Rows from block 4 of a small sound classifier, named by matrix and row number. Rows with one number belong to one neuron. Each number is 128 + 24 x the weight over its row's rms, rounded and kept within 0 to 255. All counts start at 0.
After each neuron's rows are labels from the 100 clips, of 14976, where the neuron reaches its highest value: "strongest on" is what is common among them; "lies over" is the class under the peak. Only what is clearly more common there than usual is listed. The data: melodies that start on their tonic, played by one synthesised instrument.
# fc1: first MLP up (model.blocks.4.ff1.fc1.weight, 768x192), inputs 0-191
# fc2: first MLP down (model.blocks.4.ff1.fc2.weight, 192x768, transposed), outputs 0-191

fc1.699 [159 161 187 119 118  90 160 134 147 121 116 102 130 151  87  99 118 105 157 117 116 178 136 188 146 158 135  98  90 101 100  97 116 112 119 145 149 112 133 106 143 179 158 160 106 160 127 134 113  87 133 106 161 152 163 103 157 158 144 119 134 160 141 134 116 124 121  88 113  85 132 117 123  99 151 109 121 119 148 130  81 103 131 125 158 121 141 100 124 112 106 106 146 117 147 155 158 112 141 142 106 140 149 128 117 159 152 115 129 120 122 119 162  96 101 106 137  86 107 147 129 118 137 135  84 117 124 129 162  83 105 114 110 120 143 185 116 158 133 108 105 129 146 115  76 138 124 123 155 128 119 126 126 143  98 138 155  79 150 125 160  91 132 130 167  91 110 103 131 139 143 171 125 153 108 121 169 143  94 164 171 155 109 139 138 160 122  78 133 124 122 116]
fc2.699 [147 138 159 136 120 138  91 142 132 160 119 128 168 109 124 103 144  82 179 144 119 107 134 170 140 139 131 145  91 177  90 143  81  95 114 158 125 166  97 124 153 127 131 127 132 159 142 174 150 109 179 158 157 131 158 130 107 122 160 111 165 139 123 134 140 138  90 134 133 100 151 157 149 136 147 130 112  74 133 155 105 158  91 133 128 144 125 110  94  94 136 167 145  91 114 112 150 115 150 165 111 137 130 157  95 120  82 113 110 110 121  90 146  91 136 118 100 108 113 124  97 146 150 121  94 156 156 157 119 130 130 104 138 112 155 142 145 124 116 124 116 131 117 108 155 139 111  82 138 109 112 133 137 115 144 162 146 163 111 128 107 102 129 186 115  79  74 103  97 137 187 114 123 153 105 113 122 104  96 126 129 113 105 155 138 103  94 130 126 118 153 150]
strongest on: oboe-like; tonic: G
lies over: D6

fc1.386 [ 91 153 154 152 127 108 114  88 108 156 146  80 127 146 121 172 152 118 115 142 161 133 118 125 121 129 105 152 108 144 159  87 140 167 119 164 153 127 151  90 147 155 151 152  94 102 152 138 120 146 139 134 130 144 151  82 134 153 140 120 147 156 158 139 147 151 175 131 140 137 185 115 124 128 115  83 131  89  75 134 131 132 120  95 113 127  93 133 160 127 115  78  85 106 112 129 158 135 112 115 109 109 140 140 168 126 144 100 106 101  93 136 174 133 122 136 135 123 129 161 151 136 152 126 155 118 132 142 130  90 106 139 141  80 100  93 159 138 116  79  84 160 132 159 101  98 109 153  85 117 145  95 119 124 119 149 126 137 140  95 150 101 151 157 116 131 136  66 150  98 118  96 139 109 104 124 140 120 121 154 102 123 137 142 173 145 116 167 169 115 125 116]
fc2.386 [120 182 132 139 113 139 160 124 147 135  84 128 125 184 133 143 160 105 108 146 137 147 108 152 144 133 153 162 142 152 177 164 152 117 114 103  95 133 156 161 145 111 102 144 105 131 123 144 137 139 183 141 110 112 109 111 133 100 140 130  61 129  86 105 123 132  96 134 111 155 160 164 149 141 107  78 112 116 107 113 106 153 118 126 110 143 156 113 168 113 108 137 111 114 114 105 160 111 152 109 139 134 131 153 163 112 130 130 127 142 142 147  84 114 110 122 131 121 140 123 155 182 118 139 152 119 139 152 108 114 110 121 132 142 117 151 100  90  64 156 142 112 131 118 172 107 117 145 101 130 191 116 132 100 146 140 168  85 130 147 150 118  98 110 109 163 128 135 131  72 145 114 131  99 158 141  77  84 138 119 101 129 135 146  86 165  91 121 122 115 106 131]
strongest on: trumpet-like
lies over: no note

fc1.151 [156 134 122 146 121 129 138  91 147 143  96 149 112 161 154 124 127 155 136  78 135 131 104 126 108 151 194 101  85 123 124 138  71 131 129 141 128 161 101  96 142 137 117 125 129 114 112 128  76 105 137 108 148 139 159 125  94 111  99 146 131 117 149 177 104 143 141 132 146 113 141 157 140 142  95 124 106 173 162 121 152 136  98 120 129 126 147 141 137  76 134 117 106 146 143 129  91 164 154 134 125  92  90 113 123  94 125 129  82 105 116 130 131 177 161 108 121 128 109 140 149 120 118 115 109 120 132  73 144 144 137  82 106 119 147 150 126 111 161  83 155 148 154 163 139 113 100 132 136 122 149 152 177 134 122 184 157 121 161 151  81 113 115 163 126 145 158 148  72 118 106 191 128 136 114 133 168 158 101  95 120 121 137 110 115 121 109 125  94 133 138 122]
fc2.151 [118 170 102 130 130 105 153 111 102 112 117 111  75 120 110 120 128 169 138 131  97  96 115 138 132 104 143 145 144 150 150  72 155 174 113  95 134 131 121 114 136 159 152 105 146 129 105  92 125 142 113 114 123 156 105 106 140 106 154 139 135 109 150 130 122 146 134 125 156 150 131 136 126  73 111 114 103 116  96 118 171 176 106 139 172 125 131 136 145 157 153 140 126 136 128  95 161 144 176 156 140 136 113 154 148  81 134 160 163 121 101 117 158 152 135 148  97 123 166 108 164 131 155 154  79 148 134 106 113  85  93 112  87  82 129 144 127 152 133  69 132 129 100 142 158 134 156 147 110 170 147 107 135 179  92 110 109 141 147 135 121  85 129 124 125 123 160 175 132 135 117 149  90 129 143 124  85 150 113 101 115 133 138 130 122  85 136 146 104 150 114  77]
strongest on: organ-like; clipping; vibraphone-like
lies over: no note

fc1.232 [157  76 132  69 151 124 103 115 111 175 188  89  97 124 102 108 119 134 142 135 140 140 123 132 151 123 126 139 113 134 108 127 132 125  88 157 126 144 144 134 136 166  91 155 127 123  93 126 160  80 129 118 127 111  58 149 163 124 119  92 133 161 137 163 133 161 138 119 103 170  97 110 143  91 139 153 126 122  88 118  85 117 123  91 145 149 118 133 178 135 141 173 123 175 143 120 141 158  92 144 143 170 129  87 113 132  73 139 110 106 107 120 161 117 115 157 144 156 135 128 148 120 120 141 116 136  99 147 156 105 120 132 151 124 104 149 138 109 131 150 129 148  79 149 149 106 114 147 103 135 190 178 168  94 109 118 137 147 158 137 162  88  92 128 117 153 136  98 152 130 133  96 112 113 118  90 127 126 127 136 123 139 142 123 144 133 110 117 114 126 139 147]
fc2.232 [170 174 127  99 116 124 110 112 136 126 134 137 148 147 121 167 112 170 148 119 144 133 128 162 124 120 103 143 161 140 154  95 151  80 105 122 118 135 116 127 121 129  97 122 127 173 142 130  57  87 160 148 124 115 139 115 163 127 148 103 104 120 117 142 123 129  70 132 100  99 132 129 127 185 163 107 184 120 119 142 123  96 119  94  78 107 114 126 142 138 151 110 161 116 167 154 117  92 149 113 142 116  97 148 122 119 100 135 123 162 170 163 150 122 109 128 125 127 111 137 156  84 105 177 106 166 140 134 126 139 157 144  80 105 131  90 133 116  95 176 101 132 161 154 146 142 120 146 109 141 136 148 125 167  98 174 135 134 118 147 174 133 115  81 104 151 124  99 163 128 124 131 118 129 105  94 126 126 100 102 131 117  85 156 136 138 159 117 102 140 117 115]
strongest on: flute-like; pink noise
lies over: no note

fc1.140 [141 111 105 101 153 156 127 155 159  98 103 147 102 130 144 125 135 125 119 146 130 143 162 136 155 141 123 105 110 146 134 120 101 184  89 150 135 153 134 155 123  53 149  99  95 116 151  93 123  91 125 136 149 124 117 113 175 145 104 141 115  92 113 125 103 159  95 132 189 139 132 119 164 128 136 136 123 119 120 136 118  76 121 126 122 132 128 143 114 128  90 148 117 109 112 146 119 140 112 152 157 128 140 143  93 149 143 155 165 129 108 123 133 102  94 131 112 160 111 124 146 147  97 102 182  94 103 156 139 148 129 100 122 122 112 121 153  89  91 169 157 142 170  95 119  88 153 130  80 121  97 153 141 107 107 134 146 131 150 149 118 134  97 151  96 105 131 103 163 127 103 163 147 137 134 178 161  69  93 147 166 139 166 166 130 124 108 115  99 128 144 103]
fc2.140 [139 126 128  96 104 146 100 136 149  85 119 120 109 116 100 131 143 162 137  95 127 130 132 108 115 142 122 136 177 129 152 117 126 123 129 129 180 150 129 128 198 144 116 122 151 103 144 115 175 117 149 112 109 149 166 126 133 154 127 143 149  98 109 159 157  79 129  86 146 133  88 139 129 174  87 116 127 120  83 154 100 114 113 149 126  97 108 127 131 136 145 112 139 102 125 161 116 113  82 123 112 138 111 132 101 169 155  82 130 124  85 120 133 107 132 142 148 205 115 110 149 182 106 133 160 123 124 165 133 124 163 114  93 132 142 158 147  74 108 106 155 119 112  95 129 103 106 131 105 129 128 130 128 151 167 194 180 144 119 137 146 163 122 132 125 102 127 112 174 124  94 148 152 102 117 135 128 126  90 139  95 115 135 112 117 136 103  91 116 131 145 117]
strongest on: flute-like
lies over: no note

fc1.227 [110 138 153 135 141 106 126 116 115 171 132 105 135 130 132 110 118 111 115 118 124 146 141 114  94  75 136 124 131 138 132 161 159 130 150 140 149 130 147 130 163 137 112 116 117 152 152 129 161  68 126 118 105 105 133 151 116 150 169 131 107 122 123 131  52 152  93 149  94 160 143 100 172 152  96 162 152 140 129 133 131 102 127 150 120 126 110  61  82 135 132 135 125 134 132 147 157 111 134 110  87  92 134 137 126 143 133 155 130 115 187 167 100 100  91 106 171 142 167 130 149 105 113 101 101 116 122 107 157 123 139 159 137 132  82 182 131 137 129 121 147 131 137 124 149 154 152  73 152 103 106 140 118 119 125 122 137 118 111 106 139 143 168 100 142 133 135 138 113 140 141 111 111 161 127 144 178  89 131 117  89 151 131 136 180 118 100  84  75 155 124  85]
fc2.227 [170  70 124 167 161  98 116 142 117 117  86 152 105 153 140 124 163 153 116 146 103 148 128 102 110 125 139 121 128 158 137 130 139 119 156 129 180 138 100  80 150 145 107  98 128 103  88 124 136 146  96 144 132 111 117  95 133  81 141 143  98 176  57  86  91 158 168 124 171 119 125 114 108 105  77 170 143 125 132 110 155 114 153 153 139  94 158 106 150 154 113 130 160 138 142 128 111 121 138 116 151 151 113 139 131 182 118 168 102 129 138  88 153 150 144 137 127 144 145 118 155 152 175 140 134 133  83 155  88  92 126 155 135  79 110 107 125 163 112 106 110 150  99 114 133 126 126 132 104 130 154 145 100 120 140 113 119 116  90 142 106 142 145 109 138 166  91 140 146 150 153 156 133 124 128 128 126 121 157 127 129 142  99 140 125 165 100 121  87 128 136 125]
strongest on: horn-like
lies over: no note

fc1.42 [139 162 168 122 127 142 154 146 131 143  89  82 129 124 109 134 114 148 119 117 132 163 134 123 120 189 118 119 145 173 146 137 105 141 103 119 130 176  95 112 151 137 114 149 115 118  93 112 132 160 110 136 119 109 113  77 148 114 140 130 181 133  79 137 170 169  81 103 133 121  74 132 140 112 137 148 132 109 107 133 118 118 118 108 101 140 154 119 144  97 125 135 149 150 134 106 150  90  78 120 116 149 172 102  90 138  77 159 129 130 123 160 171 104 163 106 138  90 111 119 113 148 122 123 144  84 112 126 145 136  89 112 157 117 155 154 122 152 100 114 150 183 136 117 162 150 127 119 164 113 110 131 129 137 134 145 141 121 143 132 154 117 116  85 157 131 119 132 105 175 141 145  91 142 149 109  83 108 167 121 126 109 128 118 104 122  57 104 133 162 124 117]
fc2.42 [170 126 136 123 133  72 165 137  70 145  88 107  97 139 104  97 192 143 198 152 183 120 148 133 100  99 105 129 124 152 138 136  88  92 155 137 111 147 116  52 135 150 145 143 137 136 152 154 109 115  80 150 105  91 148  74 142 152 130 162 119 150 137 179 162 116 117 112 137 111 106 131 140  92 159 124 129 101 112 125 135  99 122 136 117 148 132 160 120 127 125 111 123 153 142 143 155 194 134 119 125 120 134 108 132  91 170 126 108 135 137 126 123 128 121 103 127 126 146 124  70 143 103 132 125 155 115 123 122 139 153 124 115 135 154 132 102 129 132 158  83 146 123 138 157 140 111 127 137 103 111 122 148 129 170 113 110 146 122  99 162 132 116  92 158 168 100 133  91 111 100 157 140 125 145 112 121 153 155 137 114 128 125  96 101 156 127 110 108 114 139 114]
strongest on: oboe-like
lies over: no note

fc1.517 [115 176 105 114 141 126 149 121 110 157 128 167  73 147  98 111 177  93 136 143 103 127 110 107 107 202 154 155 126 124 154 139 149 125 118 147 131 155 107 132 153 109 109 129 158 104 130 113 130 151 151  89 121 130 112 107  49 151 151 142 110 108 167 125 133 169  99 118 121 164 130  92 149 159 113 156 134 120 129  99 107 145 139 115 100 115 125 118 150  86 133 139 125 113 131 147 136 114 160 106 138  82 134 141 125 116 107 111 114 124  91  97 109 135 142 133 140 115 134 116 133 134 115 166 188  79 118 179 151 188 134 120 116  84 135 134 130 135 135 153 103 101 122  99 120 143 147  95 114 146 102 108 114 141 125 113  87 142 136 107 183 169 153 156  72 143 104  94 129 140 126 119 144 175 119 118 126 116 141 117 150 114 133  96 138 127 111 119 116 176 119 114]
fc2.517 [121 137 132 186 109  99 111 146  69 139 124 110 148 145 136 107 172 131 155 122 166 144 137  93 112 135 105 128  98 119 174 142 145 141 169 139 109 132  60 114  99 102  94 118 100 108 135 160 127 146 119 149 116 119 142 152 142 152 113 140 121 134 143  90 128 153 128 130 146 141 140 110 148 111 124 110 135 120 121 104 102 118  92 115 101 113 128 150 156 145 107 162 102 139 186 146 120 126 147 119 126  95 153 109 137 168  93 110 129 138 153 173  93 129 123 102 101 171 184 158 115 143 158 168 157  97  91 181 153 125 134 130 157 159 123 149  81 139 100 174 124  87 134  91 146 140 112 141 131 122 131 137  79 149 102 128 133 120 131 106 148 133 146  88 157 103 111 144 124 159 103 116 105  86 142 100 111 143 141 128 123  81 157 115 145 156 114 134  90 121 127 105]
strongest on: trumpet-like; staccato
lies over: no note

fc1.145 [190 101 108  92 136 136 131 148 152 186 156 123 131 114 142 158 126 122 131 135 111 139 135 172 126 160 127 108 138 114 124 127 107 109  88 117 112  90 142 129 169 115  97 144 116 150 144 155 115 128 165 150 153 146 151 159 129  96 122 125 159 154 162 160 130 117  40  91  97 141 108 148 157  75 100 160 142 138 126 115  90 138 104 109 134 142 113 120 180 155 129 143 130 124 149 133  85 140 125 114 130 151  91 116 148 109  90  93 114 138 128 144 140 118 134 132 134 130 122 137 104 136 137 107 169 107 125 162 132  84 114 136 139 148 127 117  85 147 115  69 144  90 140 177 126  91 148 126 151 145 136 145 129 137 114 117 152 145  52 149 100 140 124 145 112 134 108 131 161 122 136 129 160 107 139 128 126 130 165 100 119  87  95 167 122 117 137 111 125 100 155  97]
fc2.145 [108 140 133 106 144 124 144 115 150 148 136 110 140 113 161  60 137 120 150 151 136 102 144 103 116 141 127 134 157 105 139  89 120  81 170 104  89 136 162  84 101 144 110 113 167 135 170 135  96  87 115 146 122 135 158 147 137 143 128 126 135 157 153 104  91  96 112 113 127 132 167 147 175 143 161  92 128  72 139 141 106 184 111 142 140 120 134  96 127 118 131 136 149 135 145 133 103 100 117 131 143 117 142 148 115 118 144  85 135 119 148 118 114 138  91  98 139 147 136  88 138 151  95 134  97  90 107 151 149 152  93 150 119 124 126 141 157 127 160 136  79 164 163 122 157 125 128 160 162 121 144  98 165 128  81 168 152 143 165 148  82 100 168 139 119 121 152 138 153 143 126  95 133  75 118  93 110  97 133 101 125 129 110 110 120 149 129 124 101 173 116 133]
strongest on: marimba-like; pink noise
lies over: no note

fc1.727 [173 147 125 133 135 122 127 130 133 126 120  97 122  86 130 141  94  99 133 140 132 121 146 142 165 122  84 168 143 123  99 144 170  95  98 174 142 134 126 127 122 155 166 121 128  97 128 155 131  96 114 120 112 182 134  95  77 151 119 113 166 118 112 130 116 146 141 134 142 106 158  92 131 152  99 138 109 128 118 137 181 122 171 117 137 120 142 113 139 149 105 160 142 103 110 180 121  83 131 160 121 104 142  94 163 127 134 208 115 139 158 124 121 187 113 126 166 114 139 130 118 135 163 159  99 122 100 128 123 142 115 107 183 129 145 142 110 116  78 115 121 132 140 128 124 116 124 118 129 120 107 137 135 169 142 104 105 113  89 106  97 163 128 136 105  80 166  98 140 157 102 162 109 114 137 130 170 114 115 124 110 130  87 147 127 113 101 137 102  96 141  80]
fc2.727 [144 163  83 128 113 123  82 121 149 128 116 169 135 138 143 149 125 153 139 154 165 113 132 163 126 150  99 135  89 133 109 151  88 113  94 153  97  99 137 135 120  90 117  94 129 122 133 130 118  95 118 133  81 139 153 129 117 144 125 159 121 110 104 129 132 164 138 107 158 109 111 162 115 136 107 159 118 178 110 188 102 116 101  94 114 141 150 132  92 121 127 114 143 111  59 156 158 144 117 123 105 159 138 163 141 150 116 148 120 130 117 130 122 169 157 100 126 160 192 123 127 135 139 104 123 147 113 119  83 140 139 102 138 163 130 149 117 132 122 147 136  78 137 150 132 141  91 126 140 135 129 151 105 106 185  90 129  76 163 145 134 129 144 162 145 142 121 112 125 155 149 144 147 101 111 115 108 123 106  78 163 148 134 148 102  96  74 144 127 141  79 139]
strongest on: oboe-like
lies over: no note

fc1.333 [124 151 107 110 146  84 153 125 132 105 158 114 147  46  95 150 165 138 126 126  77 121 143 113 161 101 130 172 115 118 147 134 118 123  95 133 132 151 129 130 117 104  94 137  94  95 113 114 144 131 146 131 158 109 120 129 137 117 126  96 167 130 140 141 136 125 132 111 124 159 145 164 142 128 164 119 126 115 118  94 103 122 129 115  98 107 133 104 125 124 140  80  97 157 149 134 130 121  98 136 112 132 145 158 154  95 140  94 121 107 155 141 130 156 144 170 149  85 103 119 120  63 130 122 156 105 129 115 145 119 128  97 112 115  99 153 152 155 147 108 135 168 167 184 124 123  60 146 109 125 169 153 162 117 148 165 123 138 119 117 117 127 103 131 148 112 149  82 172 116  92 110 153 101 141 126 114 143 141 188 127 154 169 147 107 113 144 146 176 112 160 121]
fc2.333 [ 82 131  78 118 120 107  87 152 127 125 131 127 169 106 186  92 138 112 125 144  96 121 128 132 117  96 127 135 160 133 134 139 113 129  77 160 120 167 125 138 173 103 117 154 139 163 129 139 143 117 148 145 131 111 120  96 148 118 161 124 125 154 156 103 126 121 108 130  86 100 121 125  93 176 162 105 132 103 109 135 104  66 160 130  99  92 142 133 119 185 142 149 156 148 126  92 128 121 163 141 152 151 116 130 126 153 117 151 109 138 123 139  96 124  99  90 134 145 146 157 159 113 116 130 116 101 109 131 122 125 138 201 142 104 136 132 131 191  99 143 110 123  77 107 162 141 147 111 145 155 152 142  79 120 111 154 158 127 107 146 122 100 153 128 114 132 109 110 154 123 124 141 152 100  97 107 173 101  95 123 120  86 145 159 144 167 126  92 127 131 116 138]
strongest on: marimba-like
lies over: no note

fc1.14 [151 134 169 130 128 142 119 147 106 137 127 100 160 125 126 141 109 102 163  96  68 144 122 135 117 116 153 125 167 153 119 163 139 160 103  76 124 148 157 137 152 157 141  85 101 101 124  96 125 131 152 179 158 117 128 135 113 171 162 123 133 128 131 168 154 143 109 153 136 124 174 111 149 139 133 100 122 118 120 112  97 125 121  80 149 175 121  55 113 120 136  77 160 157  90 130 108 143 148 120 173 135 124 143 109 125 107 118 136 135 138 144 143 119 105 132 102 117  88 118 114  77 161 144  87 144 139 137 140 101 101 170 145 160 124  91 110 146 116  92 111 137 120 125 124 104 136  82 115 137 132 155 151 117 107 133 124 149 147 123 138 142 117 159 133  96 124 132 130  95  94 178 152 149 124 171 121 102 107 117 101 112 135 168 100  77 159 131 152  99 148 144]
fc2.14 [ 76 122 105 115 106 158 153 163 140  77 123 109 131 140 150  92 117 131 149 205 122 162 131 147 161 113 132 151 108 159 138 143 113 149 137  85 116 150 121 120 178 114 132 142 102 139 158  84 112 108 136 138 152 141  64 103 156 150 179 115 111 128 109 119  97 129 120  95 141 135  96 119 122 137 133 116 150  89 120 155  87 116 142 137 119  85 165 131 110 126  90 160 147 105 157 125 141 151 128 133 112 154 143 121 120 108 129 131 127 119 167 124 143 114 108 110 137 143 140 135 132 114 166 168 126 145 154 140 131 138 111 114 117 130  74 194 137 153  95 148  75 156 140 123 126 143  66 163 113 160 167 120 122 116 116 129 108 155 126 147  96 136 140 123 149 139 147 108 123 157  88 149 143 123  85 121 105 113 114 103 106 147 105  93 116 133 135 103 111 112 157 169]
strongest on: piano-like; pink noise
lies over: no note

fc1.99 [155  87 134 138 142 109 100 116 147 170 137 121 123 175 121 112 106 132  96 135 138 173 140 137 131 110 104 133 100 161 141  82 129 165 117  72  95 130 126 102 133 127 117 107 106  76 105 111 157 115 108 177 111 111 138 138 122 125 147 142 130 155 113 161 111  93  95 139  81 129 130 106 128 150 149  91 140 151 146 166 125 140 159 125 188 102 101  87  90 126 124 130 123 140 101 134 147  98 130 113 122 131 173 135 133 153 125 140 152  92 224 138 110 140  80 112 165 118 133  91 146 136  94 119  88 130 122 162 147 143 139 132 167 103 139 138 127 142 151 115 162 138 163 133 146 156 139 116 112 102 145 118  85 129 141 122 117 110 128 109 154 105 141 118 140 125 131 111 158  78 120 123 124 127 152 148 123 113 165 131 138  92  80 161 159 121 106 135 107 118 163 121]
fc2.99 [166 110 130 173 186  98 102 141 167 127  85 145 132 141 101 124 150 142 157 119 123 106 119 120 146 105 106 118  93 119  92 103 115 113 122 126 133 106 130  82 112 133 103 125 118 131 114 117 124 133 153 126  77 130  92  88 132 104  98  91 103 168 149 117 108 159 158 121 111 152 117 132 135 147 101 146  93 160 108 113 162 109 148 164 125 100 126 129  60 110 126 124 107 155  93 149  74 139 136 116 152 122  98  91 154  97  88 121 180 137 135 142  99 139 163 139 176 107 113 122 169  96 125 120 149 111 131 136 176  92 172 138 128 112 106 126 119 152  90 106 125 137 126 120 132 160 123 110 157 140 187 148 141 131 159 168 121  97 152 152 138 154 142 105 162 145 145 128 157 152 106 151 146 119 145 116 112 134  95 132 105 141 142 176 167 122 128 142 123 133 114 127]
strongest on: horn-like
lies over: no note

fc1.216 [154 126 137 100 140 136 100 160 138 153 114 110 131 164 128 170  77 145 111  92 137 120 111 130 158 150  95 116 106 108 127 161 116  82 102 114 139 123 106  81 120 111 123 102 120 135 117 111  94 127 151 135 104 149 144 183 118 121 143 111 112 105 123 135 140 106 103 124 145  96 118 145 184 158 176 138  93 155 123 141 167 128 119 117 126 145 136  77  93 177  98 136 120 139 114 140 163 174 155 146  84 147 128 136 118 145 128 149 110  72 118 151  79 139  98 105 101 124 124 106 127 142 125 117 105 137 111 157 125 101 120 149 144 116 144 183 107 139 161 139 145 177 103 135 109 141  83 161 123  87 139  94 151 154 136 112 166 103  85 104 101 138 130 148 143 172 106 131 149 100 129 138 127 116 118 104 152 150 120 130 128 194 135 131 133 136 106 139 119 146 152 172]
fc2.216 [124 132 134 105  91 120  80 156 102 152 112 111 158 171 103 113 154 117 144 159 136 145 122 142 149 156 163 100 126 130 122 108 152 142 103 110 110 147 128 129 141 181 117  96 143 108 160 138  87 145 159  67 160 164 127 145  88 133 171  93 110 119 113 143 126 124 108 103  89 100 139 147 158 162  97 132  96 119  78 114 160 121 127 124 130 160 101 119 119 183 107 137 126 156 132 122 155 116 139 132  96 114 104  78 127 147 132 121 151 133 120 144 164 126 149 106 101 177 115 123  98 119 136 115  82 141 140 119 142 100 147 135 120 134 112 107 162 134 164  99 161 150 103 110 116 109 123 170 196 130 100 125 149 154 124 117 134 125 130 106 137 105 102 122 169 156 153 118  95 132 134 152 117 117  53 120 186 132 134 126  99 118 109 122 120 112 126 139 139 151 136 161]
strongest on: organ-like; piano-like
lies over: no note

fc1.356 [110 119 109 165 137 122 106 174 143  90 137 116 113 158 118 131 169 144 118 144 147  88 124 138 118 108 174 170 167 161 152 167 105 142 100 161 120 113  97 153  82 133 126 119 129  91 137 182 133 170 153 145 121 123 128 130 152 114 134 111 122 122 112 110 166 162 135 161 147 132  99 108 142 109  83 139 118 125 144 129 134 114 139 129  74 135 140 142 119  98 158 165 104 131  99 114  88 146 131 159 100 118 133 111 117 119 133 131 102 101 124 102 148 140 153 129 132 145 123 154  94  95 152 131 113  90 144 156 119 156 146 140 175 133 140 149 139 106 124 161  89  97 143  89  92 129 147 163 127  86 155 112 119 143 129 139 105 150  70 152 161  79  87 123  89 125 115 108 134 116 138 118 156 107 105 127 113 106 154 101 148  78 159 134 126 169 162  99 161 113 117 156]
fc2.356 [109 155 116 146 128 117 169 134 116  95 150 137 139 155 143  99 138 136  70 115 128 100 110 116 118 104 113 138  71 141 142 117 181 176  99 133 141 117 130 112 118 117 164 159 118 146 137 169 128 152 132 145 150 134 137 108 147 137 168 154 106 138 147 142 123  89 147 123 142 127 134 172 142 157 117 157 165  94 117 162 125 117 131 135 135 118  85 137  88 147 108 146  75 125  87 100 136 106 147 143 114 142 141  62 118 161  70 160 129  91  97 121 106 109 131 140 135  96 101 126 135 102 147 132  95 156 123 139 155 123 131 161 178 151 128 147  75 152 102 143 146 112 132 119 139 118 110 124  75 131 102 102 120 113 160 113 130  94 141 142 144 115 151  71 108 128  98 110 121 106 176  99  98 135 177 102 140 135 140 166 128 112 105 149 131 157 157 139 150 122 138 133]
strongest on: trumpet-like; staccato; pace: fast
lies over: no note

fc1.692 [134 135 130 125 151  92 117 143 138 152 142 128 150 108 151 133 140 126 130 108  80 139 123 113 135  84 140 127 107 145 146 131  81 139 133 142 159 164 129 119 164 121 100 154 126  71 137 105 177  83 144 149 158 122 157  91 131 149 145 162 166 107 134 109 143 117 110  98 114 111 149 127  98 137 119 166 132 119 148 151 138 129 136 143 131 155 148 117 128 133 120 134 136 122 126 130 129 109  99 129 125  78 119 159 121  95 158 162 152 173 127  98 110 164 146 117 130  83 120 116 106 124  98 110 121 137 140  90 150 198  86 118 129 106 102 115 114 139 145 118 103 146 163 120 172  88  98  94 137 130 123 121  97 113  92 170 137 129  83 115 126 158 121  87 211 100 136 154 120 129  90 157  93 105 131  94 131 113 180 117 154  96 152 160 109 114 144 119 134 146 139 104]
fc2.692 [129 159 105 106  80 134  79 164 103 119 161 107 101 122 154 137 158 162 136 117 110 129 123 129 119 143  75 195  83 127 136 120 119  75 167 154 133 113 128 101 114 145 131 109 128 134 119 152 164 141  82 141  78 126 115 142 130 133 114 125 148 156 104 173 160 110 124 104 107 132 122 116  95 121 132 108 118 102 141 141 135 122 137 169 147 146 151  98 157 155  71 151 135 105 111 117 133 152 152 122 126 116  86 156 129 123 132 177 111 183 130 143 104 173 154 101 122 159 139  92 129 114 156 123 178 162  94 151 100 134 125 137 133 132  72 132 148 105 120 130 128 155 103 148 133 122  85 170  84 136 169 154  96 121 157  99 100 121 136 101 128 124 154 119 130  83 145 141 137 145 140 127 149 148 122 108 137  86 132 131 116 113 136 120 120 149 130 126  92 159 134 106]
strongest on: horn-like; white noise; pink noise
lies over: no note